A small audio captioner, trained from scratch: encoder depths [3, 3, 3].
Rows from block 3 of the audio encoder of a small audio captioner, named by matrix and row number. Rows with one number within an expert belong to one neuron, the router's apart. Each number is 50 + 10 x the weight over its row's rms, rounded and kept within 0 to 99. All counts start at 0. After the name is the row's rms in percent of the matrix's.
Before each expert's rows are labels from the 100 clips, of 14976, where the router gives the expert most weight on average: "top examples" is what is common among them. Only what is clearly more common there than usual is listed. The data: notes from a synthesiser with random patches.
# router: router (encoder.blocks.3.mlp.router.weight, 16x160), inputs 0-159
# gate: expert gate (encoder.blocks.3.mlp.gate, 16x80x160), inputs 0-159
# up: expert up (encoder.blocks.3.mlp.up, 16x80x160), inputs 0-159
# down: expert down (encoder.blocks.3.mlp.down, 16x160x80, transposed), outputs 0-159

# expert 8
top examples: pluck; high-pass
router.8 069:46 55 42 49 58 43 49 29 66 47 65 38 25 50 55 52 49 81 56 55 39 54 54 40 48 51 45 58 55 41 44 51 61 45 59 44 45 42 50 57 53 50 51 41 54 50 46 63 47 52 48 29 63 81 51 63 52 54 42 46 45 54 36 45 27 51 53 42 57 71 41 54 29 48 54 50 52 43 60 63 43 64 58 52 38 47 52 60 41 48 37 46 55 53 37 57 39 56 60 47 52 61 54 63 50 57 26 46 43 46 43 46 54 55 72 49 52 51 50 32 56 49 49 48 55 67 38 29 69 41 60 44 63 43 34 59 56 58 47 55 58 44 35 37 66 56 61 48 71 45 49 62 37 42 52 71 48 55 48 61
gate.4 096:53 47 54 53 43 74 72 60 46 55 27 58 56 69 53 53 63 45 55 35 57 30 41 44 41 54 50 45 43 48 54 50 50 37 56 53 51 57 33 46 46 44 59 76 55 58 72 32 50 35 37 53 55 50 34 38 58 58 52 59 33 59 66 51 60 62 47 38 47 45 46 40 38 59 38 57 55 55 44 42 49 43 48 41 48 44 57 43 61 37 67 53 52 69 35 60 58 33 58 46 55 43 54 36 57 40 52 48 51 70 49 58 63 59 44 52 52 40 53 56 47 62 40 63 46 41 56 52 46 69 51 28 40 55 46 37 47 45 55 69 61 42 69 53 50 55 47 56 43 50 44 46 67 59 45 25 61 47 45 45
up.4 084:63 51 58 62 65 52 58 60 43 41 55 57 60 39 49 44 54 45 41 56 41 47 59 54 53 44 39 29 55 70 49 58 47 46 67 59 52 55 61 61 45 27 57 76 61 40 58 48 50 51 36 42 53 45 38 47 64 51 36 68 27 45 47 50 43 48 51 51 50 34 41 46 57 45 42 38 39 49 45 39 40 47 57 48 44 49 52 42 59 37 52 63 59 54 66 66 53 48 50 53 36 58 48 21 51 65 36 46 46 68 47 34 65 48 46 36 54 36 50 41 35 55 53 44 50 44 41 52 38 62 52 52 57 71 76 59 43 52 46 72 43 56 62 38 54 43 47 61 50 59 49 30 64 52 46 47 69 56 45 51
down.4 080:49 61 38 44 35 62 52 52 50 82 54 53 44 62 63 61 45 41 46 47 31 51 57 51 59 45 49 54 46 49 54 58 54 38 61 43 37 54 47 51 50 71 65 48 39 64 57 53 49 63 33 46 39 45 36 50 49 32 51 48 63 62 48 37 47 42 46 37 40 47 67 45 62 66 49 46 46 45 42 60 48 51 55 48 48 57 65 42 48 65 57 55 36 56 57 48 63 56 67 49 65 46 47 69 37 58 47 50 58 53 31 43 48 44 55 58 44 68 46 41 30 38 35 51 54 34 54 47 45 36 52 52 64 62 71 58 42 66 38 66 37 30 53 48 35 41 37 51 34 47 55 51 45 53 62 54 67 45 31 43

# expert 2
top examples: bass register; detuned saws
router.2 113:41 56 58 55 45 49 47 58 57 51 56 46 51 57 45 56 54 53 39 47 51 28 53 39 40 60 39 49 52 28 51 76 45 51 42 58 47 55 63 43 43 59 50 51 59 50 59 38 41 68 68 57 42 53 56 48 45 60 27 55 62 54 34 46 42 54 53 48 60 36 50 58 40 58 40 54 53 45 56 28 48 52 53 62 50 49 45 53 59 54 40 42 70 39 44 56 66 64 36 57 49 62 57 41 67 39 52 41 37 43 48 42 51 32 28 42 61 56 41 36 62 45 61 72 62 47 57 46 54 59 60 50 40 73 44 79 52 38 35 51 47 48 44 40 60 53 35 46 54 54 72 56 48 40 36 55 48 26 49 43
gate.4 095:53 52 35 57 49 52 57 40 39 63 50 57 56 68 43 48 38 48 56 46 65 73 41 44 59 46 81 33 41 46 66 47 47 54 62 43 45 47 29 31 39 42 62 49 49 35 45 57 43 60 56 40 64 31 44 41 61 46 44 45 43 45 65 45 57 51 29 60 43 41 43 41 52 40 49 27 44 50 45 42 44 42 54 51 39 51 61 35 46 52 50 50 61 46 52 55 63 63 65 42 31 57 47 45 39 48 53 43 46 51 52 61 49 41 80 37 57 50 48 57 53 75 49 53 57 41 60 52 48 46 42 49 57 60 53 42 58 47 41 31 57 45 54 62 55 47 38 44 35 74 62 58 64 39 44 53 49 37 59 53
up.4 095:52 47 61 33 58 50 48 65 55 49 46 53 44 46 57 67 45 59 32 59 25 23 52 58 47 50 31 54 57 57 59 56 63 50 41 55 41 49 73 66 65 62 52 53 47 55 65 51 60 45 42 54 43 73 45 56 43 51 53 52 60 46 34 49 54 64 74 45 48 59 40 53 42 58 45 71 53 58 58 63 56 53 53 61 63 43 49 56 52 56 48 38 38 61 32 51 41 34 28 51 58 42 52 59 60 60 46 59 49 43 53 44 58 61 23 70 46 57 56 40 52 42 48 55 38 64 42 45 40 52 65 28 48 53 42 57 49 56 50 54 42 58 41 43 48 55 55 49 47 30 46 51 57 63 52 57 63 69 46 53
down.4 093:62 21 50 40 48 55 62 37 42 32 57 63 52 59 57 51 37 33 45 50 61 49 37 62 49 50 53 47 45 49 46 53 63 42 58 50 54 43 41 60 62 61 56 48 39 43 48 56 55 65 34 49 44 39 43 60 35 28 53 37 48 43 62 54 44 57 36 44 47 53 50 34 56 62 52 56 34 57 66 72 40 46 52 29 41 45 45 43 54 53 51 59 43 59 44 66 56 53 61 51 57 45 61 42 33 62 71 44 58 66 54 50 52 34 35 36 59 57 43 46 46 38 52 45 26 40 45 59 42 39 38 60 48 27 53 61 43 62 60 39 46 58 46 61 30 44 59 41 60 54 68 45 51 57 64 59 58 47 54 57

# expert 11
top examples: bass register; drive; pad
router.11 115:49 53 42 54 50 50 53 60 35 46 29 52 54 55 42 53 63 35 69 37 49 64 42 55 62 39 51 43 48 86 43 37 43 71 55 45 54 48 47 52 61 50 45 50 39 52 61 30 50 66 49 50 31 50 43 47 50 62 58 67 41 37 58 44 48 56 43 55 40 43 61 57 56 43 57 44 53 54 42 32 53 44 40 45 52 53 59 49 51 40 56 52 36 59 43 36 60 33 63 53 48 42 33 58 46 47 31 48 59 62 49 43 40 70 59 47 33 54 39 67 41 45 61 43 55 52 47 55 38 43 35 47 33 68 41 43 57 62 41 51 34 62 53 58 39 71 23 54 48 54 57 38 56 55 42 42 56 51 48 43
gate.3 108:63 66 31 56 52 47 55 53 43 67 56 27 52 65 29 56 56 48 59 34 50 54 50 63 63 59 60 40 56 67 45 48 69 47 62 39 42 57 35 35 50 44 52 39 33 45 67 51 61 62 53 42 38 56 41 59 56 50 42 45 49 34 49 53 31 56 63 39 41 50 44 52 57 33 56 61 51 58 47 38 23 43 53 47 41 67 50 50 48 49 56 62 55 57 61 57 49 48 61 67 53 41 55 56 31 36 45 47 31 45 52 50 33 40 50 46 65 44 40 56 63 62 45 57 42 49 40 53 53 53 62 35 58 53 49 54 36 41 31 47 62 32 33 41 47 57 61 58 52 66 48 41 40 40 51 37 47 58 42 55
up.3 104:47 39 51 41 53 58 43 47 41 22 56 55 52 57 62 50 40 43 60 58 48 56 44 52 51 52 41 58 49 58 71 33 35 58 32 57 55 48 55 58 70 53 53 45 72 47 35 48 44 51 61 50 52 48 54 38 39 46 66 41 40 53 49 43 51 37 79 56 54 68 52 51 46 56 62 52 52 56 43 69 49 47 52 41 41 46 52 69 41 45 56 33 51 53 39 47 45 32 59 21 55 55 36 51 53 49 37 47 54 42 36 50 47 55 53 47 49 52 39 55 37 38 65 59 55 55 37 48 64 55 47 44 56 57 32 63 53 36 68 64 53 65 59 51 53 35 50 36 46 50 56 52 43 35 65 48 49 62 78 67
down.3 110:66 52 44 60 32 42 60 59 36 45 58 58 53 39 38 43 50 49 49 33 59 55 75 61 49 41 40 42 21 41 40 66 66 75 47 58 53 50 54 46 51 57 42 41 44 48 40 53 34 56 36 43 42 46 42 46 47 49 51 38 59 37 43 73 56 72 46 52 62 51 67 39 41 61 55 62 44 51 49 50 63 60 47 60 54 39 61 56 43 58 47 40 49 44 46 59 32 53 56 55 29 42 59 34 52 51 54 49 44 54 49 50 41 40 51 57 60 38 53 55 57 40 46 60 66 57 51 61 62 41 53 42 48 51 39 63 59 51 62 38 55 66 30 64 48 43 46 44 36 62 67 55 35 63 69 44 56 36 43 50

# expert 4
top examples: echo; pad
router.4 114:45 46 63 42 63 53 59 32 57 55 54 56 66 53 52 47 39 72 51 48 32 38 51 58 32 57 50 79 47 39 45 62 53 37 55 41 42 45 45 61 57 49 49 48 19 41 41 55 62 48 71 51 52 42 45 48 29 37 66 64 56 48 36 55 40 51 61 60 44 35 49 50 53 53 40 55 39 58 60 57 62 54 53 59 51 41 49 35 35 28 39 49 40 51 46 54 50 53 56 35 37 52 59 52 53 45 53 57 39 48 62 59 17 64 43 59 54 49 57 43 43 59 48 45 47 62 51 50 41 40 58 56 50 50 59 52 48 51 74 52 69 34 45 58 52 49 48 57 54 45 42 43 53 56 58 44 39 72 55 69
gate.6 117:49 63 53 53 58 47 47 47 61 48 22 65 46 66 28 46 28 52 54 39 43 54 57 58 42 59 54 46 65 48 74 58 46 45 33 48 36 55 50 41 68 57 60 61 30 46 71 51 59 49 54 51 41 53 36 62 44 42 45 32 39 57 38 32 47 62 57 55 59 40 56 57 56 45 45 61 34 54 52 49 50 45 45 65 34 56 73 37 47 43 59 26 49 68 41 58 47 54 62 36 49 48 48 56 61 54 56 66 42 50 42 46 37 60 53 58 55 48 54 54 34 53 49 44 60 54 55 57 41 42 53 33 44 63 48 64 54 49 61 56 50 44 67 49 67 38 53 44 40 42 60 55 62 53 53 35 46 47 68 45
up.6 118:67 56 51 61 50 51 49 43 51 55 42 43 48 55 38 40 43 48 48 42 48 49 38 58 44 70 50 50 55 54 65 54 36 47 46 54 48 68 39 40 33 49 59 53 27 32 62 41 62 35 36 42 35 64 34 49 52 32 64 27 53 60 49 53 43 57 53 55 73 44 55 49 54 47 38 41 50 53 50 39 50 61 34 52 24 47 58 43 54 69 61 27 41 81 44 63 36 54 50 49 60 48 64 54 53 52 57 58 47 45 35 42 58 58 39 67 51 46 58 54 65 55 50 45 56 52 49 51 51 40 57 26 54 60 56 67 57 53 44 39 51 37 61 49 58 51 52 48 36 50 54 62 50 33 56 38 52 56 61 44
down.6 115:50 42 48 47 62 52 46 57 45 43 68 42 59 42 46 66 53 32 46 50 37 50 32 46 57 30 27 61 50 69 66 50 54 30 50 54 54 39 47 45 60 52 54 53 41 54 48 48 48 39 41 58 66 37 50 50 56 46 41 44 37 66 54 39 56 38 33 42 56 20 38 59 54 60 53 40 46 56 36 52 34 47 52 45 52 55 60 45 52 61 68 41 61 46 67 58 30 56 52 49 44 63 50 50 48 23 37 61 45 54 42 59 45 61 50 41 62 30 50 49 44 69 27 48 61 53 54 55 40 38 56 69 42 53 50 50 33 55 56 47 44 53 62 57 54 45 34 45 41 59 58 43 58 48 49 52 41 50 29 45